A small image captioner, trained from scratch: decoder activation squared_relu, 145000 training examples.
Rows from block 11 of the image encoder, named by matrix and row number. Rows with one number belong to one channel. Each number is 500 + 25 x the weight over the matrix's rms, rounded and kept within 0 to 999. All counts start at 0. Numbers have three digits each.
# convs0: first 3x3 conv (encoder.blocks.11.convs.0.weight, 144x144x3x3), inputs 66-76, a 3x3 kernel for each
# convs1: second 3x3 conv (encoder.blocks.11.convs.1.weight, 144x144x3x3, transposed), outputs 66-76, a 3x3 kernel for each
convs0.69:485473516491492492495490503516488480502489529479510518481508536474519549524437510477491548490492479515490498472510497517485498503484469503528486518463500512497497503510458477502484497505533490491501494499469491461488482518480487497531517483492531478498517492524523493500518490517538460520522471501
convs0.70:483464500509468533503449513525533516512518446481487467528527473522507476512525506503506525514514520542483505500500498527511479523445500503488517506462503473515514508518539511525469518517479509459505471509528486453548474433483457521485511518515523567534479537482520485602507472459500530524512474525
convs0.71:466548493520511498440516512519453516468510533535515479463511503530521518492483520528493525558472457517474508519500505480459475512531528482492483513484490468513518454552499533461518476514500570508522496455490478513513510534476464469497513486530532493459516489508490512518511487488456513539497542484
convs0.72:516482460524514490513471469527522522505506507524529509457509486520507487504463498502524518469493500533475499497567500468493489478470493504526506486481460501487487526502486474491523542493461479560492509537505494516501525514548484564506477475489540503492541461508538475482499472499501495471492479509
convs0.73:532505506453509508470479522502495465511500521504471507497501570492516484471516464476511500538473513459518500469481516519516495468500462538515533476490485500472515540519497561502498545474547502501528465492495514493516463508502451447507504502551504510512505486525476489512561494510514541527489463513
convs0.74:492506477523504525458501525499484479471510497507493472461541498422512518477500527475544474536508499485468490511476494506459486471545518462523486497488512474481522502516457509520537488497530475497496495552484503528492464527535512516482478503474495512482532454501500493545479547468506459515474520515
convs0.75:463465541500502455502487478523486440497501543494520467461517463485487514506429458484502511470516492521552508553510458528514482500500485498487485491483502513521477499530496492529489485522478488457504490440490466521565493483508546504553489452538536537500485510475565545512486483527568474469459530497
convs0.76:522521499502481479511499546512455500531446488495489485487503520480505482482487524482500524503503498490496473476520502499509483509462486502478525498478495439490493470458506506456526515495507542488519488489522486480498483495508506490504436499530496537511487515440479518481454509486510480511472544502
convs0.77:507468502487523520526523475477486481464520500548494526453522480493578458527477492468503457534482502528510495490537532493565536473505456478497477534479471528529522512529486488463470491503502489503521476509444538541540480477509526560494525451483492480449484496516527515498478499500529485500493471527
convs0.78:485511474516560496468494458512495473495528499491499543485502471450497495509496486524511531502505534540513530477547468522480470465490487510487500473478498470477507487495486508530490489481505528493509535496486497506488512538520540527489510473521497528437552540494488485541483492486469484530467507528
convs0.79:509487481490494523520493496487488500509489534492527492488547520476463548511524500496465480474493474533564475438464436526484502552509563488518509503516492530495521524493574503493506480516498508471456519513537508464516518463509531537490462536492503460487521523510547511499562479506490516501544487520
convs0.80:499467506525477485503524494482482488491498514512480511483514556508478472507517491467503530475517491474524492517508463554489487517500476525509489546480477497481497488474479506501484483495512509511494487477491524474529515527488492511523511514520517491506533499528514526484530459543505498526511500516
convs0.81:515473533480517499474533484500517470509494472501500521513473509484470435592520526541497496480474466509516539491454505532507504488523492506506485463527524527497478493498490492500515497544473499497525521512513490485495512491501499464464526533492483483480495493503462479511485492492523540483517480506
convs0.82:489497521508452475504491549503519523488501503490486480499542485517510472467523482511532486486507472506501451476459499469495534544497510518486511498503499523490532519495504460509490513472491525505521541521527469517523545501481534516538490501446523434512541454483496448519469553515465509514544483478
convs0.83:490495537483533532484495506540536459492518466444524491482482539524476538453503506522493502479478518526488518526512526468457477487515516499482483496503478510492569509490465511502556489553541517504482475474512513538480538531484484488484492459500548513477494495493499493525487483540491553505498512485
convs0.84:520517515466498488489502506489484500465495484513502515499513508519479509521463553509500487457475489504501546494456493546499483453501465519502503511518490529459526550458523490495478483523530511528450465490499484500507511554507469506518537529473519462518520476488500484497470499499493495506530509532
convs0.85:538526499497512473504486489505501512508518510501465498515472506489508498497515478510468525497487539531457518482494480525468503514513482536475508481521468529492476530549515505523480491468536448489460511524497506508495493547477530488491510505481502488533458491515504482483484480513488531529483484551
convs0.86:451514492494525481488492493493519490463517483500450502483540533476495514568471493522478504520492522478492512506496497456515513476476498472494506472504461499465474529494516512465503492488496512502494526569468503466512510456480477585517514499513547495513512510498509506541544491501483490478532519497
convs0.87:502495462528504526514426474504448512472450512522522478471530510466504499512476529464493476522438474486492518486517467497525538525482505546503463489514549502472498514504486470496480498517505509520502480502481491512517481525480512473489500460549499512490533533520517479511498498527503507483494509491
convs0.88:486482469451521524478503498501493519491480516518465511495488472503501482509486496485492520497491514481490487532474489521509553475480494513499459478495470479493480506506480462525512469526481527460559505431531524488540515475540516492500533497517516493489521547502490476487539485491499507494464510512
convs0.89:509513504473483486538503465542481521462468479511541525537562464487490514528467458529485479456520498504532499493463543483480505544513527514515472498489522520523455478494492512515516500468501478506472525507519445527514532477486434468482539462509492412536533519499511465458530509515469488524507511470
convs0.90:497516512483508539492529501504506511474498475478503526497465506494554511463493494461493491492477500497497494500534493490532532482481453455513505473488528514472436523497497490520434568526512506514469458524481535475535557485512475487454487508508463511481436505460514544472510518516509511490522484465
convs0.91:517508492513471490467554498485448495489498460511518502482481496536556464517506492479470464503505490467496530512526497455498517501470477484512470498476520551487484507494479487455515479482517493512533487489511469533511488509495515469488516476548498521508535468543445512493487522462490494492549490478
convs0.92:505528528493505481486554507493491495520465429468499518506537473485558505516499548503457494491475491495515478538509476518480529480539510511483481465451501459505512503513481496479532462530504496458501528511487513499521496488491526500514522504520512514501478530488471499489490536445529482502477551475
convs0.93:519507511515530493540517484494491494512487492540506523494534514515485503457508498503474505538491499455495494473526487493478486510504507463514491498477507507469502548544483523536487497480517518504498472479462517539458461488525478505512509562486494509530510471492451529537451567511446494513526526465
convs0.94:514505476529513534516498442495497493482506498439530498480477456519491531498498510494497482485486537484491483496485500483464482481525535501512494489508525503501457484509474459550501459496477528525462492525533481491507502550451483448509547499535508493513497478559516526499491487522506517503490491511
convs0.95:486505493443477476517509489523473536494503494478502528505549537477526505500511477489499505502473505514516504552527483460460527485494536522487479454483500517510468458539490485518501437497525476490547510482494508466498491463502574497488545481507478522485488505510479552525512538484462518506453481477
convs0.96:484518485495517539508470485514493472554460479509573507546514519462515467521527509535495496495509493518481489486485480545513491486511508513474521474504515489517473476489461554449507529474482511539500483508486520533482494504514546482464493530469485506492471500483566451511522480512521482474470484514
convs0.97:524471510522492466464434484477474497484525520506496476550482510541479481464466502491501476537480510502488503453460450512489538465560482514519498544513537541468480491517488506462491487469504467456487507490516528502490492520475507485527484520514507522538523466500460501526499506494521457513543484505
convs0.98:470476513530506517474513477506501435497517493518453516526502473507493517512542463472470507490527503452482509499449468507466470531546513477480472473508505491464532446490533491498494481512537518477493456525524509496480513530508518441460500515445516538548471510487516497499535471478504464482520503484
convs0.99:534481501563514508508529506483512473500502471487569520468516435520509515508517471508498516520516497511511485504492495466508521554505518496512535511506479501496517448492534557473460508486510475529493501475495538529507567504535549495500476545508522482536517477520501469511532528520488477540525490480
convs0.100:535522517466531511548519513466482484515469510489527511488544565462510502513472492511539517498537453505490490500490452498543470498485503473516454535458503516472518530501507489513493508553513585513511483471549460491545526444494526514484429522501489517479520498479460500482538532463537506577515494498
convs0.101:514499487485535507504516476505504499523505513502484510491548513497450524495464471547467550492470495513468468486515499490515485526461505448476500506521482486476503509512513541445517457539477559519557485489526467546464494478481526509498499474447481505494522445493502506497460466499470481506515468555
convs0.102:495541515460512487476578493473519506476520536530516479436526514491481499503506501514504537517525481439480526481503498485459535452527513543478521489537475511551513494479500564461478550456496475516456525491494517508490516497540487535530463529519483467507487461469516471543451510511529503541507505502
convs0.103:502475510453482516572549496454525489519473475493492514513498501512489535519476505532485454504507486459505559545504507498504462464533528512485487525524528454514587487494479507470488560519464512573533468504473516481493507492517566510466478496533533495525505492471544468471531490450528411501494571509
convs0.104:457510506469525458512495507475524502497501523497521509488483522514514487532458544487543549495460465493524491505510524498463523503511480512510494506494504504452513518453486537485542512453518526501520532493518526484515501481484508488474474505512529482448470515491517490489498493497562457474504504522
convs0.105:500476440472543503541500495459493491501493518542489538527493520502492479499521507514490513511502525466494482475451462492513501482485510523428477518506473489472503501507486458456545483528490522522543517501489489510502510503504496510489517558481527469479483477467500488499505515507511497508537460485
convs0.106:495487546546501532465539530524488452495502502483495481475569507516427509482519486473512506515477477502499484487482499465473456489513502512471490493503514513462531533461509526454555462483437514484525540519521542477515531452465469526543479469505509492490503506497502509487502493509505512485466511456
convs0.107:468516502534483488509467494518467504471520510503509534496460502517508500524500522466469486517533538555496502510457497494526496499502512513499527517475492515533496501510507514530480470522494471484508497452467492530493510494498482478514480500514467545489505485477497523494483506474513510513490509471
convs0.108:515475497490550523494521435503516476489500536489497509507489494460520501471454486483469543548516482480472525472464500516500487468515518505502504480469474536492497478492503492549514502471462496549498517470507497460516486525508527466507477477475470534495504502496472486492536469502519491497501494498
convs0.109:505512513511516490516507488467494492485498474485501493513536526532517545460498509517511500482535455493473487465496474531476522538509465484517521482522468515513508499472477467519484455530508483452464511527521499505506506509570535537571466483483515510481486527478526528512502483500464497480494491443
convs0.110:556514493499484493553496495551472501510531473512500513549478535514529528471494491517526498466509521511482495513518507492508521484495550522513492518477512481555520485509502528540497507513500502486505532516482464515469517501467517533479503488479469511481540508515480495517562511519534526492515513489
convs0.111:487505484454461512536519496517449515454503508450581472522523458488494500493508436496535502497543530499478512485538496465490462517548485488504508499535478512531504515497475467479511501515512539474554524518512504473478475476519496496543450557467530523522512486532492480518476535522482470458477497453
convs0.112:507498517520496509518477465517512525496477483465507463498461472471543468480522491475474485513533482434519500476487510500502531469496488506479523489478530559495491523456561494501504517469524551494490453459526517496504481493559487496456508490471486552492484517489474470509497479526543492510474487506
convs0.113:493536506475512479535500525473482482531477557530492543486516539516454556501482532511463528492506528489509523484452536460459481482478512483474527525494488473506499532486508474535516515470511483477514496513501551488419539493496544485538507516507530504478520513519468518482483500492474489519496500516
convs0.114:522459545540444502525511488525479491480516502437486499504524502520536471475508519514505493430517457500518506510474497500504492524506543464488460514474492468496511509488497497519496473504488497510459483496497505455488493488530441521519500522484509514480507494550545489529509488480479496434465505537
convs0.115:500535473488488479533500515511533563479504494542507521489526520506495450514469475500478490549471503495536467469514484519470470528493462486488506505501527479565525499490500497521511503534503491524505510470517498442479487499550515514474559468500472478508447464488448502476537518523453459547510499483
convs0.116:471520483481494510488497481473487489499482486530487495510519509503463480505480508516510495447487518501514496466507554547475490532501498437539460517511491503508526490501557515529484489533486468485555486573521456482487513478511480521520505485528456495526517504508547493502485513489545483506512508485
convs0.117:493502460532527479490507525506488508506505481467514494483502473464488523519447470458485506527508485493471472467537486525531531485491504457494488513517490515494487500529488517500504496487491542472499528501558515485524508491523534511501507506565488544499505478474488496506462460493476493468504493499
convs0.118:527485497507490531478495571497492467532501471485493492489486566529424506467521507554523466482473494516444540491505500479479492510563464503516511444479502514542463444474477500503522469490507481487464462505487455490501489500495479505477501528461511495466524503517489486486529438511528470545494468509
convs0.119:462517483494520529510504478522460482470505486520475580530543537520501471450496491534507506537488505516534512473494517441484473528483520476526538544506501521483498511486528482499475484508581543484536488484518483501515479513498548518511503492527487494475449502501504501517520501498521502523532528511
convs0.120:585506446499522572521499489498491495458481521571522456491512481521542529481505473501494472493525507502498520506533521476471521552483533472505513485530554438462529518495518487508502542489465546441495500468503499531441537534510504505546488493493494505513455516458463515490517475429493539467428496552
convs0.121:469503487511495526516517465502486485531434516487497438486477498468479498484510500443503504461489522500486449472490491494472494459518470506479523504490465515523494501467500491504495523503531535483523514499459497483492534514503472493499542482463500517524497490466503492535481490529487490458484507468
convs0.122:512475511514497529492494516494414489466507534516468454431508509474489496482551524544471547516486512477499483526524525536548499558531560509518501494512536499434472504439521484510492469475480489491495493497449527535506464467526515560545511505528511561482509509455474501513487538510480494490509482516
convs0.123:510531508498501446496520471520508530500444547510502500481528449484496538494499505515498502521479496533470495561515529481510513456514470443460556537511488488513490519500472538464536537524460514526521516475540473485493499489456491451524510531507529446559497493461452528488506483515461459534435489478
convs0.124:519470454491505502525518494458552501486515496537486527508515483491487512486523460506494520471520516514513527522516495485461501473468493547543492462496516523503470515516532529519475549464512488527448503507477520475509488532523513506501472543458478509501520538512497547448534491487469503529532476493
convs0.125:495484522540504476451456532487457507509469494481546522495508537506532482513475480478491532541466511447503530539530503459523492458513540523503506512519540501502518452531514486449443486514526533570488503514480472499534516484501513545460470590487506478482493485517531476572490507481487472484533524552
convs0.126:493459498492469495530507538513493471490478511478488514493501547499536496486480497498507487496510531508518449511510492501509501478506465480523485510510486550533522499479475475515497493488503480508524455516482542507499482484519506534471486473503444468496501513471477487536487489481496484535461524480
convs0.127:512493505515514557444507471505471539508520544546485537539469473469513494500507473468502514526534515532468425503520527486539525488483500499464525498486559567484468474514480546476543503474500469497499501498559464552548474476483483507503535504522487510513518545490506453530548505543477498513552481519
convs0.128:506473469541558478512478484513462515516522535485469531456508483490523504546489468530489476535481480457526537505500469493529494505514461484509534467516514508496491497497534465548484474509524491541473477478496513507523540488532517485496498493520459516480435502499499483519485472528515520423466521547
convs0.129:537540479541506518508483495464536464474515514491516486522481502519478505481510507491478522461519496478522542506538486496472516505492494508464501547518499493526532463502488509472500492457529508517507495463480510558503495499506572484520511522469516521487520506484474514510531515503496483478474474443
convs0.130:512496529534487520522487483492518518474574529460530503475510431503532493490519532502507466519514490482501468476460505465499451494580517506496487475482496470557477470466489514483513470515513502481485589571431512516492497520480508498506490490463468505464509501498492474439459502518493513528502502511
convs0.131:474428518480501526520467535531513489474520516514509496494474509491506515478514524443517476519516536487519498484492522517497486502469483523531541512512489514542505506544452467490512509514511508479474487502466516484481544495509467504507474527484495500489502497482528487519494524476468495532519525486
convs0.132:484487491504487475476519482473536501531493496495467474478510525569523509490500514490528499528503523498488483483472494534518524512514490498499469521503437490527496493493526455456528485517533511519497510483511511507493463507537518481506550502505481479505497497507481559513550478522496525453592477490
convs0.133:508467516536457497479554488492524508499511522478494511558484520543458485503485469480488531486520534508509510531532467489517464459521504498523493477441493504572554532530438509508529502484523503549534477488567491459557522520550514508494489479518521510524491445507503559490517490472483502523506515519
convs0.134:533510500482513499497515475502473507557483521510511510523521504497503535555479465491487472468533479516526501519534526489488510504505518498472520483501475488513515491515543468460490431490478529505516488531550471479474502488455477453443499473518546461517539523512510490549495484498506499516514446502
convs1.69:509499519511519496505480465491485503498512494531481497509502489491523512506489482504501490540515496530491486485512484490484503484510511508516476489545480534502488538486519488475496507517518533515495484499499498467478498522459484494514471512491495507527517507508494514470463495516479504487488475515
convs1.70:462492470517500447534553519550488503542502551533485484481476507464474473511506503473491520462489467538540539470532495510551471467502453481504466500510489493507519462520459543519502493477485510513461491505456490492519487533477498505563504510488523515479527520527479497498531516423491473529493526519
convs1.71:464474495474525481507508533492471486468475462477513514507460526505493491479500455518469514488446478549510502512494463491483506510510461508506487500520523493505537528523559499495543515563504453467513501505470501510500502516540489487479530460509536568518482511543517474496493455560526498513518479531
convs1.72:536491539515507540514488484494502473510493478555478513503490481498477517532523517533497535528518501507512490481485512528488509485475518531480461509524460529486453562528519491499483506557509519506518487513478494526483513514513492511499510537485493503461571512539550532506455477448486497477499519511
convs1.73:546491485506487523499515471487512486473449479496473522520487464522497542509506531560493487494505467527536481493526553502517471513532467493462512505477498467507476469559536525521506512560518539487509445495506498450492479520430489465515535499456509492514513524531543475537483452482524499513481459448
convs1.74:553512523529521524517559535496531468519491530538506485447499500524509509500528493489519468481470453487529529472458480503460495495560500479516497495475486494474479540546524497500482523504516488496476491508507519480485502484509496550496461446459477526520546535553514484521476500457509492462481509471
convs1.75:494515479500502492526506523507484491556526555445525461478504503529500512479523496534460509503447507526449491501500470494485465473527474486472515468496532524480455497513545466492520483513490501502479490457468489468534501496570481451520496479511473518499492470509493518510503476459512484508511490522
convs1.76:529525493510547486514494474471492510500514514489505490494498505503528535474517500505502506493490496493523515491517515535513500492515480534498534496502518477514510519446488501494527490464500532514503512455519492500506465493492523519516512530473506480491493517481502456498489511507521499506502511537
convs1.77:490558528510498519485516474512435506423478467522549508469499509525475482518506527491451481467526422499467523479514481486522489523514462454456453474499471499479479482499494522492526487508477520494479462508480477499486514474516452524495492547473521497525504497521508513526496476524476477486476477476
convs1.78:482487534536447547480488534524478488496433525464501512501499516502467491535446483480472516464512468455515458505512460457505494507495438467519511473474498475479520558507498502522463455563487525479507523501512505451487464533479501528490467570452482508494521510533509498487480454482512494505500533450
convs1.79:472509481490520497500541492500498474495510521551451534482547491486508486493485452528497564527505536516532496463462487506467528488488501504516499490495453500470461496511526536462541496496491506496508462506516507476485517560476489486467525508520471470446518515555475515512493469499499510490448469447
convs1.80:498534498481502508498492526505506488510533512519484494519474501505506482495445501517550483514578478550498529473499526503529473539481527469477471504498479480492500475528451488541485488518503523537509511508504502492499547525503459531489520499496490482509538504512470528488525489528482496517503468485
convs1.81:476521484486487455493517519437461495524494517492497463517475496515498503469476497518528450501499470508502493520502521509499489475511503480489490486502511525496498496479523514495541533513513507521506491507491486529492484465471484470484481493468521487519526545518517519517536479517507515488501505513
convs1.82:522502500534544507502518472470514482499507413451533482488478510508514492453519489504483514467485507487479514522474482486489517514456544512478481502516472533497488548498532539495507509483553503485529505519505496473443512533486573469501460497497524469518499524501532482515475464469456503482532525509
convs1.83:513524510503436523548511579461530516479472451481471539462477502520501508503538509477453487455505507491485481493416515450446451488508502512501502496458484525508546524511491462530521496539493491477509470488519497466461458467562448482464483456519523506524499525519494515510533503463499460482503479513
convs1.84:503514519515516484503481484500484494478453503518449508511462538516491502493487475473501523520482534494495495525493527509511546470461506538488565499539540505502524525509513499493485499523511504477505468538461468513471484513471468449477468490473547507531483536488506505521509513488515495451492494504
convs1.85:499477458483497487482509458462498535496476493462464489515486466518462524455478551489534508468499466521559507538484528480475482494466485476480533496483511506499528503497518469534476522522500504488458519529484509447547527455473537505519489478484524501522536510560518456479520517487507482505510496499
convs1.86:549494542487504528502491502502460455489502497503426506508472483526493467486498437464453460509495520508476502494484514580479514528494515521505529493476494520443458532540478491514483496530481512472469521532415477497454474465501514541479498447489515537496499537506532473547534517475513502472464511423
convs1.87:499529495506483490470473524466454487542475539521466489462534478479557481487497494486485500499526490498504514473507472481530486481519461526481473485472503489477505510547520528497547498535539475466522481502449465450475448484494497469484467506475519516496457524519491519528475511481484502509450506491
convs1.88:498547505526506515509494516521484510471491470472466486521502496457474478481519469508481493507517507472488510434556487453493485474520474497524529498506559470501547537514512526521519503518529488465519508483489483509457510515476521476512489503493487469512458428525497502538501487492476461485475452465
convs1.89:509516508479534516494496488481475508462506445509492473552518520493516464579506472488520531477474496492491479486487484464489456517541501506464471515545486532423496506561512497468554526522509493465522498506493427497521466522532479501500491535491495539486463471480497520521519522530470434471494488493
convs1.90:520499503505490536540514491435512461470466470502457454509463465484518483489503517499483447517494494491486518494476476527526528497503517530501490525520478534498508505505494470502546488513503468550478525546522480476532438524438511518503513524489501549535495511520531489516462521513469497454516505499
convs1.91:512474520540514498459495516512497541504516492517500514492476511507444499451549492463534494514513497550514552472446467500485485487488444497494487489529478471485525515535543439536508486507485500487491468505495556464454538498568476508477515478532573514552516504500478459526462490467559507516466472504
convs1.92:473525486525497534458513488492527525486498502460484489467491512511494474526521506483539513497487520501507458488518515509470481507479521479537476554509521503513495489546519493490509499514485483471404467483509499533460477489502509460531487455486531464516498494514479504498481526468502528500501515510
convs1.93:511464499520484467536484504500538522514480489480479501516509508540480522542477521507528508479513492507493513509498462470487478509516475496498492497498484517501526537504485522494496524527505523518535535499503493484456537538505489508490502486473463488504523540518544538498468507507494495488485503494
convs1.94:479544503465508522486479494505498528489509515521480495519503509509487463482516546518543507482500479555488502499517476515511499503519511487468497514498483516511474514500528478503489474500509478509498510507531497511471505468530493521486517455521478498488533544512465502454491460495511517525465480488
convs1.95:509505527500515465510501483502453480473538493495515477464522518507476493473500500495514506476499472487491514468485461478466451467474466540525446511464514475512471508537532529521479496543493515491492485491476536490507432513493518524540503485490483496500492499494486537479435443505528525468494461517
convs1.96:503502486485491497502499502445509458486502502489480501503484449465532521503440509496539534461532476484498509506495453487497489502477448458531490506525503485539434497495512469539502456536485495495449474506439533478525519500488515411524524486523528519521540502488487512480493480476518524512480470523
convs1.97:476505521516499482505510531514449511521461535488462481514512512513463464498515490508466500500485512531495504480478464467494505475496439514540464425503507532448479526482507553521527514533502493494462455546506471529467514473493536483510526473522460532482507533486512546544493470516463438472486459460
convs1.98:510477519503506447512515500541497521484526482523559525504503503529501530488448530523493498479498494523499483498511484532486488525553510495511506509525517488499496474524519510524500506500536476496514522494523498486513499498517459505524532485476471516458514510472469482450525498515515513452493476472
convs1.99:515495536543529502527493559491518488476516483503441511523475504511529473489486498507498502505529503509480473491489464494470495486486510498503472504516512493533478529497563515503525572493527510472514462468454503497518497549511458472442583538465495531464491514549535532503479483513467519467473496467
convs1.100:492535510529517540501529515542501454504515465500478441472495496458505426514495486541481504515507520476500509472472560516510508451489538528466485511497471522487448510518506482488510511513493498465478484461477504491525549502514497555535495503512520514513498506501521484531443506460467469498464469476
convs1.101:459493482508519518489488494491505541513486483489490518497522496516446528463490516513496489507494501487484514512517456506510515494512474482549530519520511549483462532491454486515493487497449513468488504488532485514508519469525515498526503492514487494486527504491501527490505469483497507504506502491
convs1.102:529500521519482521490478560506486487459478453492476529521480539496467485491461502499490519475503476492481497453450475477519479446450488525452510501464497485441473488504511525527523495549494489456472470526511505482493461521488501488496469507525518544513483536486495495473449474472431468508455460487
convs1.103:508506518494509487505459513449511507502454479491510522491490437496488484501517496493481516501491496500518511451440441474494479490498499513520507478473464506554463531472515519502564508519450466489505489497456490457502493496502462446484501493517489517493490526523499491532501458480496530517501482488
convs1.104:464489517506528520513479505482492530513498523529529521522513524512499507497497503489521513490514502432477484523515513518507519517531484492507502500482472471542503477499491472511470464514523513471531515545528504487511493484488467510483480508513487490513508478497515462502500531541505543497500534522
convs1.105:499454473519502505488470498457479478506496513487534496492542458467505509480516515500501480538488514529498495528502511506515504497508542498489526510526514510494477523484492498526489498479476546497484522510523507503503484459486484499482513485496467474481522476475492496468473508552512494522498477507
convs1.106:485493515487497491507478488522508508500504526510505521460508478512510447479543496521474514465524459485495483512528494492489516504500493528514526465499480525500501507495512553520490469528501489496498497485501505459525486507527547517501489477487540496488554537521477538518499490462449521488503489507
convs1.107:475505445484497493506499493488524489454497447495487494480527506502489497505508478503487524487536494538534509522522527499502537505500488500479479524504502495486498496492522505484519504479492474484520506524490504517493524536512503469494481517466477500503525525513505539490504536485494534490499495492
convs1.108:498455502510476478515483505528500480472473492490523473532493545498518468499485505508476482507505495494494469513489524496505473442481506503497475528494493533539490485505508508481482513495528495485459506461520472504483481516488499500473484494483523483497499486486491490523479488449500504501503527499
convs1.109:511527502519526489490500487486516509488509508512515502456497489468496478488499462504521483502492514509524480484494515471487483489524487515508518522486476522550479483540500521500504528533515482485477509490472471495465473496494580480498472496471517474501512484468511464491495476496477439506493517504
convs1.110:502479467547525524496491501494502513529466514475488468515497506509485494462533488523501533456495485525496503499494476508517482503515477526473505515541509471474470466503528549523512494498491486524465500521499499531489488472486549501520536420510517530548507527470523538544478548455498478492477469407
convs1.111:463505489502470463517529494471535519459512507515495493471509474520467513469494493532501494490524505486494512454477487499410496525481493496507508518527480504472503476526513507511485472473490480492405446476467461475488497506506510512482513470470502460538527490523492496516475473475497503463477483458
convs1.112:493472481503482480466503499476486445468457489457496453507503485459517459478502479496532484496495508508468504523510492475525479492523486502489477521491487477476515532509517564508538510508511499506480466472525525501479488528440516514494494503475473523497480485469510537506458478510482471430512456486
convs1.113:503489536496490489523476499480502502512499487475489498526490492489522515551490497512522492499498507491538506501492471475476512477477473538525539468517519481482539536490548466473511515525514515474550478508468509511452482490461474510516460534454476505531519521515490479497505524517503493510437508453
convs1.114:532507504507571493499500514467486485469486478527476515491495486468512507466505442492461511526500491463516498466468504512473499487471487473512454479506563479514481536490528523501471545491486464512482463499455492494467459489468514522504526490516512471494507518569497498470487463517457476503417524452
convs1.115:520553506493512516489505504495486469530471505517506461474483548474516485523497462426502507496509472508500504477511526475481474530521501470521483538518510496500527524505482522508542563536517542472510466498506451495476468486471504512493452483522556526526489468535499537501491515437462510494484414461
convs1.116:498488488514535522511472494481490484442464533464515463514511489531470529472521488500511477535536523499497482484478506509509520506492483463516486478454478506494479508461512488483475521488518526498497473472444487506515531522504491485504484479502522486502504478469517522529497481493504450454472497508
convs1.117:499487503518511523501499490495485523504464502480491535496533475476505489528512505473514512464502481499522484508522505509528514474547475480474489485503450509517506533476516482507499513475543503493506492503504521477527504486498526502502494512533502512505494510484482521504505501492501501527504498483
convs1.118:505491493497513468504511514536510479533460507481460495541519523449511494481502549501541524536493509524518509531498497479495484477501454465544495490491519484501463489482509520473519523514526497494516543526485462501491486467491494508494493468474507480491490513523497519530529529503529468477507477498
convs1.119:516536520512504519525505508499499518496485497483485539479502483527531517476511522482471499481525478500456504513508487534482479516509418487533507481495463506531521471491482485519481489497509487509511534485468508492493524556501476521476480497489487479462530515510505499484497483537441477488482527479
convs1.120:536473539510486486519534553490512483469482467518492521517484499464547465505442494479499500490448535498522499452479504528495473466562488446524467517518477471489465487567479482450494556572464504514478488467491514488520469480474537471464470522497513529489536501551502511504450501490457502487520485552
convs1.121:511529499514511493499532467463517449518501485489497486474503505502529503515511542504493497483513460560516506487519476493510502499542504462500460489490479503495520502471494495531491548503534529484538519497476472494508509486499517512515536463489466497505494522463495499504503486503469490502491502501
convs1.122:483494496509500540505529490463494413516512478515478482457486458478493477499463501510520454494507499499499492489519509518495502490512506553509474518511487514514460512538503512537506544534535484517495474503497474510467496506504485440469521509515489453471486486518495524501510521505458495482514477488
convs1.123:501531498525506543483508504497527471510540516521538517536485486497472485516515477479490509483489489485517487502513489463485467470517476511496463504452454502436467517499525517482496546487570479528519465476493510474525498474486513471471481474492484515542504503472517533503481460426419501459491455451
convs1.124:464490503516510470478482532469497491551517453490511507534504501506505552537484511505503470470443478455481499511481557521434516497467515481532496498501477488507486482525475504505463517517509489504499472495512495505491460502497503493464515533466505486527545502498493464519500485490502476492462521495
convs1.125:492498566484497473518564560501535466470472503534497471520489483492476474480448510472479518517475500485489506465512463492473488500470492490489483448471463507530422502517477528554524514533484463474486486454516474487491490544465473481447522486455504484461532539508499464465502463484472507522475452515
convs1.126:491492523534513501488503468491509514472501432516504478476505511506456471495509511505472493497500505479480505497460490500483515494484509497475519502482513515468469515511530512508520477502537501521479488512503510522479511480536478507483556486522505500498517458492487542509514501482498495476487488516
convs1.127:504504515500516548517520488539494502522496472470439497534500494527489498455529527508498490481478473459464457524506504486468487464506480526525536479505477509467531514507492512513513546520521538470492503501479467469467498492484495555494460447476522503486493459462459488434513435496518489466520481474
convs1.128:541537517473497507513544506485510469481543494482513436487452518454536478502531519490504497471508506504491506488496527520473488526510518516496519531457470536476524481488536487529472515467516490555484542481537484447493458513507501515493534454455487485461445517489492500536483497492506535502481487476
convs1.129:490532489463523526493526479484445489481489498433493476483519490494470496541546514503500500529501489511499517462494475496514493470485516482460536519524501500479486508498506513536522467537477484513471495507495504504459515482503473502487496470509471514498491482537460492514503525483507505506478435480
convs1.130:468489505507497505488530526491467527485452456470510515542464489498504491536515507504455526529501511516480529511459503495440478541454526514507468537517482513473527501503493520492523548504500463453515491532497485475488505496482541549472475489463487511473522470504513531481476447498474464474503493480
convs1.131:480488526507521491466549496499494497487517488523477508496528521504504508508481494503515499494505519494478486533505512488472487430478500490481508486506503470514458494492512474496507521500556539525526515481487495493463512529519478484474488474511471490467492498501475495495474500486496481510480508513
convs1.132:500537468516511489513537481529493464495468514495478475558459540474501472492490496485448495487491484459493531493532485509498490513509523492508501490455493501516477473490514473487456517548510510542517484512490495495479456491481481509483518535499485484475495507512474497537501492506506498503474448453
convs1.133:511537492491527523515511515475494535468470457474473487517521521538543503534537538521514499489495524511506507502469464526484530482500465518466479491488528507475501496497488496463535498511507501472502478485444512512519503486467460483483514516535484524513510533549485541536481521491465443466469483472
convs1.134:480528486474498463496494486493486469464504472497519463495521486509441499506492505511508500497487538500500538540476476557521484486484481497465531522505509501529544474512514516483516485528499496485491484457520477489526515494496516475485480529492536495526472483523500513498523488483473477503503507499